config.toml
cond_dim = 192
targets = ["largest object"]
num_classes = 30
norm = "layernorm"
head_dim = 32
patch_size = [4, 4]
optimizer = "adamw"
beta2 = 0.95
eps = 1e-08
lr_schedule = "poly"
warmup_steps = 370
Rows from block 2 of a small class-conditioned image flow-matching model, named by matrix and row number. Rows with one number belong to one neuron. Each number is 128 + 32 x the weight over its row's rms, rounded and kept within 0 to 255. All counts start at 0. Numbers have three digits each. After the name is the row's rms in percent of the matrix's.
After each neuron's rows are labels from the 100 images, of 14848 (inputs lightly noised), where the neuron reaches its highest value: "colour at peak" is the nearest of a few named colours to the mean colour under the peak. Only what is clearly more common there than usual is listed. The data: rendered scenes of toy objects such as cars, trees, mugs and chairs. In brackets: how many of the 100.
# fc1: MLP up (model.blocks.2.mlp.fc1.weight, 768x192), inputs 64-127
# fc2: MLP down (model.blocks.2.mlp.fc2.weight, 192x768, transposed), outputs 64-127

fc1.658 107:117120142176134133148099133125063100126062086161090182096141124161152114111159156165107132116162130077108160125059114095118149139135169149134158148147160119183166081144113142133158159124102142
fc2.658 097:098131163159106131098088154136081120130112156126111132053161106064122128130069164106113182140156170107133144143158160141115127120141125148147153103090173190096146159122121102079105147120123144
colour at peak: red (49)

fc1.293 096:117124125104104160104118144068057130144159105114102098096113122138123119104197131189146154089129140125192112107135099035129136169080100161156220164137138015124120097130114147168153111127141074
fc2.293 087:105148181109045113127155175125160104117129124106116115172082165134195127128113091101175115121136117154091056128126102086169163192105112128211144130143187104150155085100081144151153100097095124
colour at peak: red (76)

fc1.88 083:137104131121110075166073166208180100090126072160099172130135082144095088136076193144206147095137093123140190143154079032140085103079124169151090091113186147143123151108152153152158166109101100
fc2.88 072:126147087135119180163158068088151158152148192117161135113173060173120154117160086131115183174090167083118080143136114205124205126131157126109139176153099184142117107193136106099164139165051120
colour at peak: red (50)

fc1.115 092:168096139154158165092131107168102099098122134154132110095200109161110118137085140093151147155144110125170114111101141113150097146175127055039140194164152128181041111148128063168091140087129110
fc2.115 103:115191102161097073112137135046174056101123159101091080129092150101141127099120134120164157255151060157163088046109120124144102113128140089091194162152107096157090104128124127088120117136169118
colour at peak: green (52)

fc1.587 121:102094153124080186143105072111127019106121095129106127072162153148103108098166118163149115116145121128152186118053121100144221088171118118127098155115112100107124068160144148065160119119118110
fc2.587 115:170174145143153120146175133140133164138186182167152135116094107040110081185112143044145121100176142120121064076090151137112075186118101115085149119155150152188114161104090095146119126133146137
colour at peak: brown (51)

fc1.663 093:173162083125138103124073155172124100138178082136148178167127122211126109128099096118125145059077105095088216103096109176133189137141101098085122169166186149122152045145159109086151195100108128
fc2.663 081:097178106137111118144146156090149177152094120134139105104166149068097138089123176079092119127135115095144077108166078118125106122099148125149089096061113112132162219122083129148129066120071135
colour at peak: blue (31)

fc1.764 107:115129183124092143125152190107128160130109128141106115158126082127192088187120146150170108108149163062163109143100145141074125131130140098121179105131119156173105121179151136085116139060191059
fc2.764 141:158124113127170138122197098160113086136121147130148141132105146131109187120164143126052200165151103190043159116178120117182124114128105064157116127159178115096151107094084093156153098163083196
colour at peak: black (34)

fc1.0 085:186120080192161125118156104117113150106135144170121184108124098151170110115118152073158175194157064069148077103135128145126126113112176107094159125161181167174080149165146087153145110105133095
fc2.0 094:134101093048104142137122122114118125128091218161109157088070115134131148165102138158107139179145062160116090108137123113103123131125095138091099115116099162093171135110096130126157092128174174
colour at peak: grey (59)

fc1.626 087:078150135146096138107068142120177138208103103052082171105151142119079138184090137100158171119117202110095186134077138125134115116150134136190093127156154193127083098106125046086123134105138126
fc2.626 093:095174122138092141045130121144145073164092156116105116127113126127113093156111149071125155103154104138059199126102134139161143113050103036145147144112131121172102110087124142117116099173188141
colour at peak: brown (53)

fc1.681 086:192107139060191131134122113170158120092191162133133120166184130137090108120139154089132127170117109109135088117149089112141086069115134084120186170157149122117169151110123161118148138134149155
fc2.681 070:120157154198168221167150119136181136139082147138134094122109127131180112131147128099173083107088139080090113147178139130139181143122153148135114154146085140118120134166128040088156190115087098
colour at peak: blue (54)

fc1.322 097:121166152070151109146127115116125126150121141105140167126106071132144168114159091085139177140177107062137113137194133129154173129097115115095207181101189118092169110160110114156148142119151099
fc2.322 087:180176092134121139132163140123133121179088147082113088097070111156116160118151117162130166155097159087131158140109109183151114134160070142095171102108133109064120149114115115138065138098171122
colour at peak: green (58)

fc1.318 101:140107131159174172105120070152097166125147140121154184099165084091153116171155050109172148079128127098161097129167044142172102121173156134062154117173150147154158138126175099164116093125150138
fc2.318 094:179105189151122151096168171126091158133103082093098130147178101132183131118122086130178108156152106123108164107191102116146076130139150118099099112151145083098127120059121137144130090136193118
colour at peak: black (78)

fc1.369 099:079134137141103140156084188125151126147141139106087141111121115119127106156075119096203109135112160128176130132031127149084105118115120146098140134144089146165103122166184070121091110021120106
fc2.369 111:157145161122102146065221170125059113122108159148073118161118100152175105166138147137131139144139113108048135173140133103096122154096108035110120132110142104149153137160118162111153135195157095
colour at peak: brown (55)

fc1.368 123:163157139151172130174114136153103137070157159126157134143161141156189140111113112198095181141108122103156080118122115113099153099199120144055126134157117128174168133123138137137132160067069105
fc2.368 121:082092168101078155092133113114130102168049123144112092159130160105121137124152145101153134172084121142097080062143151134153104152083113054142104077069151113107122122134121187121168129107193132
colour at peak: pink (42)

fc1.736 101:191131158131172121160089091172176157096188202103146131155166065143126117110144126119172110176112102119141154126115134163131151089160170111123137154108111135098152125094103138106107100085109106
fc2.736 108:138105126160107096103149088052141083193149096125157038142096127104095129088185096100142131149174108163077163116164150160126147137113124145085163141038191091098124110102104132143076156129179079
colour at peak: blue (43)

fc1.623 096:150137159158120170135088158091049070131078163162179133184183133127095157105118131112173198126090092115147133082191121170128096200116167076149159193162139144177113132168149130134138146108121116
fc2.623 080:140143201135163126103038129109082106142132155149170116111153088134142079168129108131168131102136134172122075137169121121107119128100188145153126106140111175164138200204135163147123156079110177
colour at peak: green (29)

fc1.247 089:132089145099080163150142124097134171112183102203165099137100118133140111152128113066141116108099143129118143111163139110131145118122126179117132110174072135151152081183143079185100131120122168
fc2.247 116:145138109138164093142137134105081214090094148086109113094147145140175144120138150123151185147166133119152120098143124143169116076132149127107147124089091077110089135104160166079159121129121072
colour at peak: brown (50)

fc1.97 129:136103166066078189113133075134108137086137096144165132146138106155145094121120122130138165140128108117114138101175124085100115132144138097156197190114180120136138109145097135150174102152104087
fc2.97 119:094142128096121067081158080080124104128149136117096160195092083179109118106108123125125118136161154171152115182122082126144156133125112159108188105115114104090148125095114196120094141082152102
colour at peak: pink (48)

fc1.430 094:199127122110139128160041124150190140111169110159084122140140063110169137125131117158179223163105129164135155111101087124139143140161184118080099142111191132114146112148117145140155154114120085
fc2.430 090:095094113172100117124110138113074114141084130133129091147170115114172164127160157121145105066128169153066124112115054133116165098161166132044097170124205136157094131134157125107101142088147112
colour at peak: blue (35)

fc1.42 104:138161104147194154169069051190175082152166122118163157132164145141095128076159149126069142108159097152122142119179143112171126148143163167127094142127169131111121064095128138205136138129090171
fc2.42 104:163152086104138134075181103144121131179108157163141102132144145174134168135150141122006205171122112157044131114152111099173119169126115057142062121138172078131164106080105127165146098199102157
colour at peak: black (36)

fc1.422 082:104104111128112195108125122111048142146134132144144128140105155176128161166041111103116194138133084072115111127117117122104122138137221110123165131117158124086124081199086116108214098164106080
fc2.422 093:123079088175116160154154132162089107167159101121098106145117138144064103143074149111144157137116150092112110228115153160121102142195183200128190122147120062100099118130090164115209132111172131
colour at peak: green (32)

fc1.502 091:134077128103122152135142117083136115128112052119147122150144104096060103133136125129154095115125154081154182115145148062125059054154120129138184104126120148137082107153114080069135132114158145
fc2.502 097:104111141116131145113129193115116160108162104097137116138152152237107148101128147175155136130103107089104123115143110148127094113108159123154099106142136093116151085148093184092151140208154104
colour at peak: green (35); cyan (34)

fc1.359 161:168063149119131153129157154091069077139181140177146180080148122113120100101072075139104156190146029097125145076102194094140111127124115108091206129141172101182088095144168122124125138126104094
fc2.359 135:136119114123111144152138049153117176141076084060083125129139080153105148130156128104157104107150206131121116116182093133128192118098147122178117106133087103106166181126156160152154118118127137
colour at peak: pink (34)

fc1.590 088:156131151082111155112186136104059101126096114123125085164119129147075078138168105091126109119158108078132156162109111122097144149141160149096124169133159117105094149107102101120113141122113165
fc2.590 078:092118093167149121156086114143184116145141119158087202121170049116104172141115150107104158155091127128152112122132132137168120081110123180162121044158112117168175131156172148133077125138169134
colour at peak: blue (60)

fc1.572 113:186151117045159131111143111158151089102145101145113101156141149136083104130138145124122100086110118152143137167131144182097138156104078059139171121080150123142163088120146148064144143111156109
fc2.572 102:085169118113103138146121102060141174146073171174140147115126154176125080152146119091111075137168135111091087109154112075166137202131156135097125138126131115116134142201104113150098098171115108
colour at peak: blue (70)

fc1.565 097:135116172138150124104111139120042116109224116139162177164169121123136132117113136156108136170112113133117168121126164138153153119213102098060134144142156117182174076127136094058124111167107114
fc2.565 100:081161117126104153106131128125178109134104119106098132095102160144136198112087131112131120193106133152093118108113168080135068162089130081167116139113093132112148123152141132197123129104148154
colour at peak: grey (76)

fc1.30 100:094146155177198121169128063103150145134130057188170166133113088112133107170119079108097153107113147144161137142144104122149136163122116113120094165145146143100090087153112128118127131094087100
fc2.30 102:126128128196118106136150146150184175130134101113151119150138180171148137086136078155099121145133154115146110140100080175142170114057142088146101192144150178124093087137081118102153157141163136
colour at peak: green (54)

fc1.749 096:071128080070132188155095148087149128150173125139113135076131100169076114149081176168104121186090114142156143094118122121141082125141122093137123090149164123122161105180147170109206133142100140
fc2.749 084:136123135081097103092073159135139146099141105160137189128132130094131143114155119133176157116127155055175188138097144107119098143090133161174099129090084145107096079122137117104172156149109118
colour at peak: red (61)

fc1.370 154:095115081118090107151116131167096149103185140152100153140106071127154102087158209101123147132127180047159153062099146150116102150172099153117136088129156084137099119161148130172187155085138143
fc2.370 165:172143128129175143132099125094135104160078099128125117090078159136114145145118074204093121116106063173090122173148145171158171104089204091110094158135128115156167117126133141110061143120125090
colour at peak: pink (55)

fc1.627 087:143153102106103121132117104164127130083113068204149165122144131133137072116082138110139169138135106076123177080149072123098155127079106100133113106157160123147206146183182128122190049099110157
fc2.627 081:149128159085133097129101117104101143060127168179071113150090081124202159080101174183144103122163114074110104103141118105114110091118144140148094081135120123151232139143106174121080137124106215
colour at peak: red (36)

fc1.230 083:187137143099129102119100146143175120097152090130166187112109117120150199099167089117110118187134104115108079088111069181096123108118126089068126124176156141154137122186107085120210157149105167
fc2.230 094:111142141175125116147145131176181103099128067173102146149132122102075152115217094095130048092071108134090127119137121149132184126108132120082104096128109128156103160132077145127156147103144164
colour at peak: grey (47)

fc1.458 104:110128179115136183091141106149170059128130149209091096218123159093122129169134125133133123132133160191140203144153139116120137157112106124103092107067154157133151124140070140095171152099190093
fc2.458 081:099138089137126129151110125107090190155097113096121127105095096106147106109123112083118167161115148044101090102119103128169140145143137159093118130148143134125115112133151139158064075151132120
colour at peak: red (44)

fc1.468 094:123078113055148126177119148152111129102130118141137195062112115155148122131087195154088136118127124136200128107153114110092157069122116109121096113172131103192138130172136182118179144123106105
fc2.468 084:208132092098096150136089114143134155095122172179181145087150125119090148161154129151150107171166103030083176137059119159130082127164135167134115152146068189123141143096156161105124106118136181
colour at peak: red (28)

fc1.324 088:149120088063111141127196147115104133133137165201127157151085061148141149114141109063137159089090165107156151067126107119105105096141085111118152091059159101113127123157141121129218159114102112
fc2.324 080:077112152211108101148159156126172149170110132136168145125135111118135072077143135092167136073131148122147163137112143175125094142147089110115108155163161130133099074158133169107151147158070101
colour at peak: pink (39)

fc1.51 094:133135086144171172203110142153178133153152118121116080146170097133149168119050191197151130138100178137188138159092134122087148147111116133084099101159106120166133133129164094170106091096131138
fc2.51 103:151117153156145145095117140121139109120154142084121112089176151175129139100161183155164080101167064154083174207145073074106149118148096113129088133116122083095134110067131122148085149185137094
colour at peak: grey (87)

fc1.426 104:132110101105157142097128131094103086141114073152167103100145150126068096130195135148124146098138140094166184160089142096131119115096184114098139099125088095126137152129151139090145098127173107
fc2.426 095:114092115085174102150079149127127116134157144147093171110101169160119142158126147092114114104092139144101157087137087208148195041119196161101115098174121134122142150112125130091094136131216102
colour at peak: black (69)